config = dict(
    activation='swiglu',
    parallel_block=True,
    momentum=0.85,
    steps=17100,
    epochs=22.4,
    lr_schedule='cosine',
)
Rows from block 2 of a small masked image model, named by matrix and row number. Rows with one number belong to one neuron. Each number is 128 + 24 x the weight over its row's rms, rounded and kept within 0 to 255. All counts start at 0. Numbers have three digits each.
After each neuron's rows are labels from the 100 images, of 14848, where the neuron reaches its largest size: "patch colour" is the nearest of a few named colours to the mean colour under the peak; "strongest on" is what is common among them. Only what is clearly more common there than usual is listed. The data: drawn human figures in many poses.
# gate: MLP gate (model.blocks.2.mlp.gate.weight, 672x256), inputs 0-85
# fc1: MLP up (model.blocks.2.mlp.fc1.weight, 672x256), inputs 0-85
# fc2: MLP down (model.blocks.2.mlp.fc2.weight, 256x672, transposed), outputs 0-85

gate.56:176124132149102138116159144168128121111094130122121153122075124139092113087094137152123147117112148133176122113141138096118140137092140105183167129147177110181095087117113154126176156159096149132127161118135161128161161169093146127131164100111121126138130066
fc1.56:088123089114104125101153100154145128127157099149108146109145159096152147110133106145108145113155114166197146120141098158121141095160116154157110073142138120111179096141104109150160120135147133189117145141112090138091119141126131127102158131132162139098146097
fc2.56:113106125079110152139122088146142115090122108131111129155099109114109160120109141171125129119135117120164116118116135141144126143092075100135122097109149140138100158138115145151143132194172123163094107163105121101151125127147083141165110124121169147099066099
patch colour: pink
strongest on: red top

gate.294:115154121165148110112134125168110131102073140118083112139102152108128146114116111178101116140174135133109113160118128133150108100133131156150126125113145135103109155149138135142131085123155135194143162128112133140143110147110091131170156121143118139102128132
fc1.294:111141109083108141152124180127085138096121150124196069129126124119155163105120133154109162123138088097157165148109108124102138163181136140105096112120173139153130131132084116135107103083119144185113134115130110074132148173134120129136093122161154085106152115
fc2.294:173134118192074124167126158110109125126129096083163133113127147084147179165119136170115160156120093139146094121149093124120149143160112140137151162158154124135148131105136123098144141115095135138132144112134099145151121158138175120112091106123126075125121101
patch colour: green
strongest on: green top; green trousers

gate.352:100109161119121041128109107123149116139140117125116146110109119130124127131156166107174121111113151130132052142120146146140159143146158166095102112137124109090127188117142131133121164123146126097145146119150136095129131107140126145140124085137175133115123131
fc1.352:115114085135153127119133103107154140100136159136120117126130124125094134143139163146146101096160111180110113103131152113132162158105113164112111173086117134113136165135134158115157134119140131094101172124166119129115146112117100164133111118104156103148108147
fc2.352:148123114087123182109124121134127111127121133130093132107129152124126104069126145166146144118117112181115134140147123132140116149126110123137159119092133116166153113128128143126147109131073133132118131111138131145110153108153139147131158136131139095163126137
patch colour: green
strongest on: green top; green trousers

gate.610:128140102177128141167137137145118125118147144147104086087131132147080113095145122123171067123126121121131125142156111105121104093138129139147156173139138140144106122116092101096108169135134135117120136142153180137125155136114074133117149112103183152104097115
fc1.610:116151180098123126129123164120105104180106100118176115131137086080158105176126143154080131122149087169128147092059099149130112131116142109121078116177118125130157124090170141139152118124127143169111134140185121115104126130137118129155166122197109108140111141
fc2.610:165147100160140130111148117145107117137107126098117115063123151100114132154175116118121085134150105102114178120156118168102123124125154117147143138119129122165182104094159094134146173161118131170094132115134115145121152169141147136128144110130109144122171067
patch colour: brown
strongest on: yellow trousers

gate.520:125111133141129107127097136123151047142129105123063143139138144117144182139152127184119130157153143102075131074135063135159096111112180118141143118109095121127132144130121083116130145158158123161141151137156118125120163175145143110171150131107089113097161137
fc1.520:137122106103125121096129128082138052157117155122124108149134142141135126129162120171142106148092139089116154086130081148177125145141142147155154138136147132114126168161139111119122099104167148157145101118124101127118108166143180093153138122136137120104129146
fc2.520:134114101135149127167100152129105102143112133164129150157148126145100106130121114142135135155081153136108147137136127172175114115124133147122105129136123123127115164128134114090132102128141127146118133074121092131094141155145148131145166171138135126134090143
patch colour: grey
strongest on: star jump; splits

gate.137:143173128101104143063134127162130105115130129138143159147109141138118116115079124135141153150110096130134106154110108118111107115189118118167170116164124090123109139127134105145104148152118144152088052192118139137102155155132136152123143113152126150116144136
fc1.137:137075152130136130104097164105146138106137115092152114097087127116160138069097140121117085121165138107119106106181099143132190150077144102119093146111130135144178141128144102132107071140136098136112125109076094105111144111105152133105160117183137142111115158
fc2.137:117122111147114149118129093096137164145121135137148124111090155131155125146171157125125113140121137134112122110102118134152158072129132123136136130149123117111107153177161123157170137112141103138127168121120114155120109078108123142143164127127130150102144146
patch colour: brown
strongest on: orange trousers

gate.527:128134110096141085129118124128164138122169113131106140167119132097136130150146136120155118121088171086152121128140144141144161164083078155126149165142118141119138139107150178144124096122130129149114137184131132113132166147149167111166147133143115102118126132
fc1.527:113078157168166102106108113166117110135098110104129143113116138142148155139139119137127096151103138113142132156148139109146108106186167107115126106098121121148146112152105098144108101121117138112175153090177173130139123091148144112110128150105143143119069138
fc2.527:127111128129140096112124146137151108079151109134113147139119080106163126116130162149152108118110159067134110134155126162134102100121118147156150136084121105081169125098146124147102075129122138140165131073102139133165102103188159110097140121102136070110138065
patch colour: pink
strongest on: splits

gate.110:109122154125128149099149165103116135146124120133112144124168119123135117132156129179142091145139118134118122087152140132145120100149086117141125110145118123121172087080168151140149086152101150149149151117154139078150116118072092153164162097150134131138131093
fc1.110:131108146145068130105162171129100090122099130137138128185110105101142091166145178120119133144144097143138171154124120140157132128058165079147116139136118138115125104128121123152156136175121136182153126139174116120119116119129084105158131146117129084103145110
fc2.110:083133146099076141098142135109137123140124117144139142132133136128148106139131149139127116163165178108140141115118132138158132104122125097142131105104099148152105095144139145160145113107172115186087136134112108155143129115086116159152146125130122134102120119
patch colour: grey
strongest on: white top